config.yaml
model: "image classifier"
dataset: "rendered made-up planets"
train_examples: 195000
image_size: 40
crop_scale_min: 1
horizontal_flip: true
targets: ["moons"]
num_classes: 4
arch: "vit"
norm: "layernorm"
norm_position: "res_post"
activation: "gelu"
head_dim: 64
fused_qkv: true
bias: "qkv"
qk_norm: false
parallel_block: false
moe: "expert_choice"
num_experts: 64
moe_every: 1
expert_mlp_ratio: 0.5
experts_per_token: 1
shared_expert: false
patch_size: [4, 4]
conv_stem: false
layers: 14
width: 128
positions: "learned"
pooling: "class_token"
loss: "cross_entropy"
optimizer: "muon"
muon_scale: "spectral"
lr: 0.018
momentum: 0.95
nesterov: true
orthogonalizer: "polar_express"
adamw_lr_other_params: 0.00088
gradient_centralization: true
steps: 8000
batch_size: 512
epochs: 21.0
lr_schedule: "cosine"
final_lr_fraction: 0.05
warmup_steps: 1600
weight_decay: 0.05
adamw_weight_decay_other_params: 0.01
Rows from block 6 of a small image classifier, named by matrix and row number. Rows with one number within an expert belong to one neuron, the router's apart. Each number is 128 + 32 x the weight over its row's rms, rounded and kept within 0 to 255. All counts start at 0. Numbers have three digits each.
After each expert's rows are labels from the 100 images, of 14848, where the router gives the expert most weight on average: "top examples" is what is common among them; "peak on" is the class under the peak. Only what is clearly more common there than usual is listed. The data: rendered made-up planets. In brackets: how many of the 100.
# router: router (model.blocks.6.mlp.router.weight, 64x128, trained with AdamW), inputs 64-127
# up: expert up (model.blocks.6.mlp.up, 64x64x128), inputs 64-127
# down: expert down (model.blocks.6.mlp.down, 64x128x64, transposed), outputs 64-127

# expert 46
router.46:130154077148101173118146100110136164064121130153056086133156103152101138087085139174107152102068105123153139171143090127141099206100159056166140137093109097136169127051093166122159093086133139
up.0:114114140082133099151124122088074120144148128145111096099153133107094147074118212147113107164140111150052104143141129086171119192194138118131122075116189062111131177170133165103126151134094157
down.0:113115122099114115135125084168095137169107118144142115153106133193178123107097105144201115072143154179172135066143086158170120146071142052106174163141158099124173088079146157112127086141149209
up.1:144145160099088126129096132104209130156107106114157109080121124116148097130127183152160128106143143154144085105117184163111122150095158042148107130181131134076143151120106087142135139146100157
down.1:136135156155067111127146121184141144142132160110118178112145104110102091129127197092172124145110149124172100103125123124104181145135066130207058215106141092103062159104158159114111162116106123
up.2:098142112143159084103134090113107179159161103129068180090171119170121116096138096100093119143120165071211124206178119118098070133117156095172188109101125140120193088064117152168142111116146078
down.2:140105116136150084157128110158148168148139169142059136188113137141109131130109107120171106048111143091104134112250144133112125120098149144093110084069134154155146083164193101125163101196106085
up.3:085110116135164078107148103139179168112180151136138130148090141081093125125101118118129129175133166145109163142138114091104106167183158181169125121188136142127145062112103139128045155103104120
down.3:147091120105145144153082148154105175145086105192077098148124130101174121140145124099075135099146123148056147102120171120192114035122145169154113144111183111136183144111104151168110166085080101
up.4:072125061127143074096129111179142090125128144107166138118168091104159115127090156166129165138130085173156132223184131102166141151117127076132078117116096159174084163135147127064117116082125162
down.4:152074077110100083162100136115094127135136102161115153191115136133162120092135098156107152108142157165161179135165148163156151072080143132112141150122159063107131182144104208150077180093120124
up.5:177134191097158118122107104114151155138118201171132138124151121145093194142096104146114088119101134152123102147095075125154143086094105144115144088165129106160159138071174154151132156155091120
down.5:052123152117078150169155119125080137192152100082121130127109076092139145069183127111117090153174173127163179141135174105077150177128133184173156119165133126159123120094131081073145086183110101
top examples: lava world (46)
peak on: planet (48); ring (27)

# expert 25
router.25:142121123164212100115098131075106144152122139118086115100061131065070097151133144134116138100115150160152147150145068104127144161045161134157129171140158113148140129095144093140191077119088129
up.0:087140169144157090088202104161155091194091181113122207147114130090147135150132123107142101120140067084136097127113131116157095110109111085137145078147126114173182186075113133143087083135107139
down.0:122147147081114163170125167116115133188070098123123095099116072142103111153141146135123166142072150127213119127132153092191098132138132085154111148056142066158137081149132158129140101101091137
up.1:194163080159111136183154048107101150105083104146136173077124133132089144085131114100174136128135158112132107146097087155182139183123080100092122122168142141129090190098133146065114169165120157
down.1:138181105149105102175158158082138153136138139110159039101126107150139183115118058145123071037127176128125131168135193189160138098123118168175151122113148106098196129123120185098159096092129143
up.2:110180108151066077073139138079139192136103145138193108108137141103173114111138130096088079104093199096133108091068142072105114123130140129110132083118139151110122090080128137114190096152128221
down.2:186179152125119177109100116159184175097096139172087175152165057080072164203162125140117067120136144157095159135154087151147088114123115123172136156069124121157097125150140102145188070168104148
up.3:105086118104141087140167147134166095135115075116137125087124133158122092114162107077092148134106136143070076159163164128188097115160098201170136163099131158065152146119121149146116126118106144
down.3:143192093113127126109092175121190116109078137149120134103197138096104124123138130112129134128143177165127144182210045108197126160110156134117084053126121082174150121131135125119094167131159099
up.4:127160094146166093169046183147103126090150107173140139108174119169148119072151170149125121177182173108089103185132165122131137138119095091109129072098083121083146105052111166137107108094112123
down.4:183137128116218133134104141142118177153121171111135116111122113171081149143149138073112115110121120072138157100153115129146103073101100166139156108058118138115123101167146136191124139125089138
up.5:168101224074093129125136071127121148106134085192084127137133149147160082090144135158070163129099151104222118096110128146203143096146149098157089139092119114164081078117080081153164159103143111
down.5:103135097129118126109203117163137156146106150140132086146134082148148170124146108074187156143089097136136096115145108098148157154135165110061112095132144094156173122120119120119130155169090090
top examples: lava world (49); ocean world (44)
peak on: planet (55)

# expert 49
router.49:081122104186128079112156060092105120110089149133180184127141114171128158181164155065164123163137116096195174139116068126118105128125109115157102096160194122162140111074178135108107134189111090
up.0:160089151104166058188162121100103143126173150101136154137161134109101058099085127121104125174148148160134092138200140155162097134163163145100144079129154158080157131077097122130106126139112189
down.0:092170162128096095156066096143147144131143158177198105123119117117127108155106165091113194075155135078103137086107140078088159178131094132170128093094163139119147131087122133118051096135164169
up.1:129199111066079144170119058120149096138087201126130110135100160162001192129114127097163124078111116161154131172161092172161108107097177149160087148162115136152173124134102096108142154143089120
down.1:101083150069110122118109168138149133122193143170094174130112104128137103142100170091122090113168171114097105145111157147101100170131192119161137103185167094069113136116177095147171195095148135
up.2:117217102086163098162060158097102171092067161151115094138178076107120104120100140130135114089102078170119067144130128147153157140106107133136113171114123133139107084064111178067096110154150117
down.2:118110148108132112121154136136094126171101138168156071078116135181112108142157148141128112171121129149145116135106140133193141133081045111111079132129072146091125129147171154175119126033099093
up.3:191133126180130141099107157138182140107114164146152110146094090112102231148095140166075110148142092087147169117162131109126165092136079182112124122203047180127068086142108117156141150100110128
down.3:062190132070124129119120115134109165049136174093110102141132119100148073151067108123124170087100158165076137128081149119128081104157159127154147207174116111155097122134103133144093147136161115
up.4:101087160164089131121109123121132116104159118129174109117130073151139142059151093118221110138116137099128071159132132110146155119053208119077186119148114139164121127092123115163170137112127177
down.4:137127116122065077085148154102167086160136076155109115156112097094145071143117089099087107171157151144197116099135170147075104204176136072110114140121157183118174125135152167105150139144085155
up.5:170157116118108130112175134155100108162129098152109192137102105126119126096144152135137109102127129089088071175155136104186117111081154102083176184132127118132143091134103200076098123160109158
down.5:137141085160145171121144155103089149117101133073148149101121138207101170172152075152057138089149085160127187165123127142084093158135219114096104103133104144115151110133112119127128107131135126
top examples: full (96); glowing rim (77); desert world (34); kind: cratered rock (32)
peak on: planet (93)

# expert 54
router.54:105177114174118130124117146155152152115122130099151085086121149122154146088150097115172091141173113102170141170116176090138050127098095170185130076033171132140085113107158134091137135126114081
up.0:136120081150156173072161153116116108134145154086143128097124182114127121100098104115131148095144102115126158126123184095148155080155173072184133150162105079183140123143154122116082157094133143
down.0:168195171063149146155163084109104199097112137142132159118099111142118148096114088145135123127120164132168047139108112086125087100137144100156105128098107116132157159141103142116086068130077179
up.1:090092114142145159156099118190136146091162060054182108136114075133187109126119113167093116060141106186158108158114197089116141161167192134089112148129190118161163110119137091171139163143158066
down.1:142112132181157122129111112091154132179215108147157100116055162124136137135151128083127178069119156143162102123145094059140166138081118149137142049140105097124107152141075204141138178143120172
up.2:100127098178081199105145148152145136188121148167061145116158120142147106099128106109139078190237153131100077166158109114092116162122095161134126144145153156122122100191133121103100120111164095
down.2:066116120164116158160131094147132167128135094124049129130067121106142150100153160130136124106148159143120066190135168148129124138166217166131151161080145143105060146075212122140145211075107128
up.3:141116149094122125140124186172134077182154092105104121163143159122102172113147127119149112113087145144064187044138143051119160053142128145117138172101110107119176112106148145136116180137149087
down.3:102150125165159079135149147109154147152092096123137106079128130152115124208113162153106104144139101183173146098102086111186078110110044143116101061118125113142135150123143086147160127171115160
up.4:099149082040184132117120128141153098135131106139103160107127155079122176128075108169142211091163104109170129112144116111147109067176183137128146122175149153153184076090114114172098143096112147
down.4:138159141128112201131198129115145096103152094119110103133091081137093141120147151111148153083092042109177116107176104163147147168110138096120192152128110122116129043127113106135126121079120138
up.5:145101125101066135143194125112153151175095120120145116139110106131152112076145064155121061149147145149088058140078154119139159135112239105137158161131063146119141144128132084128115155137149113
down.5:133173162130152130141132142141155140134121143068111139097107180126145169123114120145152156138096155104104078114134136057138076159125073126069061181137135132148086090108161126155150149103108150
top examples: full (90); cracked ice world (69)
peak on: planet (86)

# expert 40
router.40:107165113170152153068139137126098184132130139114117128101118072135143052146168169120130128075076169090146147109096105128128108171143062131149160139138090148175101091125204090159149187170102072
up.0:130130168117113128108139122150090130104126092113098125104119125158119150160100126098126220116118110091119121102124122157188107088152110106130199083078195090150137134116155135120164134178162094
down.0:086144122104134126124083180172151157133182144101170091072131160099132140105118130167114090092126056151114093069120106114085157143105139170107156191177148206110169155128092066150178105128125146
up.1:123131125136157054161098136133082122095102105073186145197142075109107133162117087124145101140150137179155174122099135124126160125111097148070087173164129162165128128173151098132153133127131134
down.1:104140121111116147103140146078132091130128131129072149214167128145085101176180107076103199061144184146186118135171100125176143163124159125140150127152096098139140180153123137113128110105129135
up.2:124145134102091147164147115118150102105133166152173094061169132058129115150148117168134070119179190179141071079146078112130184113149122111157114101107129119113131115097150114127096155114121137
down.2:160138124157178149085100136083052136166155103077171155139069173183079149158099156055116123128123146124131152096167125185145087126164118107130080112124118106148166129147166176146119134142124148
up.3:059107111141105147172157108140106070148179100131128122111131167106132120107101112154194137173152135097065091090143144164114109159142191037163072096131144096133174106122195122123062115132100162
down.3:108122118090110118106167144084123107086152110166131109124115135143128173109157149149128159146158131153134140080050172165142095165137161104106153129125119132176168121120104130083161129144148086
up.4:094186118168122110139178132176097095102083157151120057167114129089087100162132120120140068123175137117097144127174137115097143174114145124153027112124123175100141069117129107141134145135111145
down.4:096136130193143141148109090115125170090118154110130069141083093145128114125100104160124147132175130079122182110160128142174106168097147150128111103086115115074130094063104112162150141121095186
up.5:203131116121140140122117127131139132143145134101179143156163159132086144111140111143166114101075157076110136083081131102082108091136142079156159115089183101152096055122120100124156134103131102
down.5:131206176131129072125172161106169126208111110083082121078141136111138126146058152155111064057154121121116101144096165176098128141121141136152111157143126162171128127114105132106157093086120107
top examples: full (63); cloud-covered world (40)
peak on: planet (98)

# expert 4
router.4:122105156179213043152156115187088148138101186106098155153145157098134151132152123126061165150130133103131108166124150137118133135155114197101073134142132106151119165113143107120148073182159118
up.0:140121139165185131112159081056164082115137138182091086170130151138124063095071117143212142165091049137111119115136100145130118148115109076176125167139126130120168129171113144140110191115116053
down.0:186144115072167141130195169134125092145158122192134128127100143163160119127143124156091078142096100153084108151118160170120072173149140178118105064097103111121072123090124131156124117127145154
up.1:145117141155110101146147143118115078160136078089205116159121117180144155161134063099090160107157150081154156119227119147088123124132165178072140072134139115148134172105128119113106150077177163
down.1:147100076063121105130168162153135178139113142168170148133165162095141082103073122167160164093108098100094131167049183124056117118149145165100104098171183143112119152168099137087086143148130147
up.2:162133067154133120198074113138125117128128170223113139052131136133084170109089143117142055082136143186177122121181131126141150089140112125122136198089114104116143137164110146140093152141129070
down.2:175158123050105102104147097122132149110154111159108092139097071098149140121139189150147181111102165161081145118073127144104148090088115118124091148135097121153092094120160207158115171111113125
up.3:179117063134162118128123119124137128134163135153150153061129118116120183126147132104072154148109110089197119135201101113098072098159092084139114178145146093146110107072110114112086145187123085
down.3:092111111145147070153055131107126162079126122179116116131087099113166109077118066119096125056110144169152135138099173118141127126143129153181156151112156107151110083112154152163155153126127097
up.4:099066111111160116069117083124126164179088112143154101118094131177146133100070121127113134159117140153090139169111132159095112162080168166105130135146092122150140120175151161052179092155160144
down.4:171148132163089107159109131068134134142120060113153106091085137114113154129115152175157145111115161118114079115140144090139155076158130138151071166131195169076152165149133101089106129174119131
up.5:102110137122180091134081138116078129139133100141132098160148113137064116118120134181107155066111151148181084143192168118117105108163122133098118149161159134101180122122097151142159129180128130
down.5:139145115155092138111112137180121079160175126153155102123124074120060090109083150141187108083158104112123093127092095074141141170100140187116108134145073134114064123103189115141155180100108200
top examples: full (69); ocean world (56); moons: one (50)
peak on: planet (62)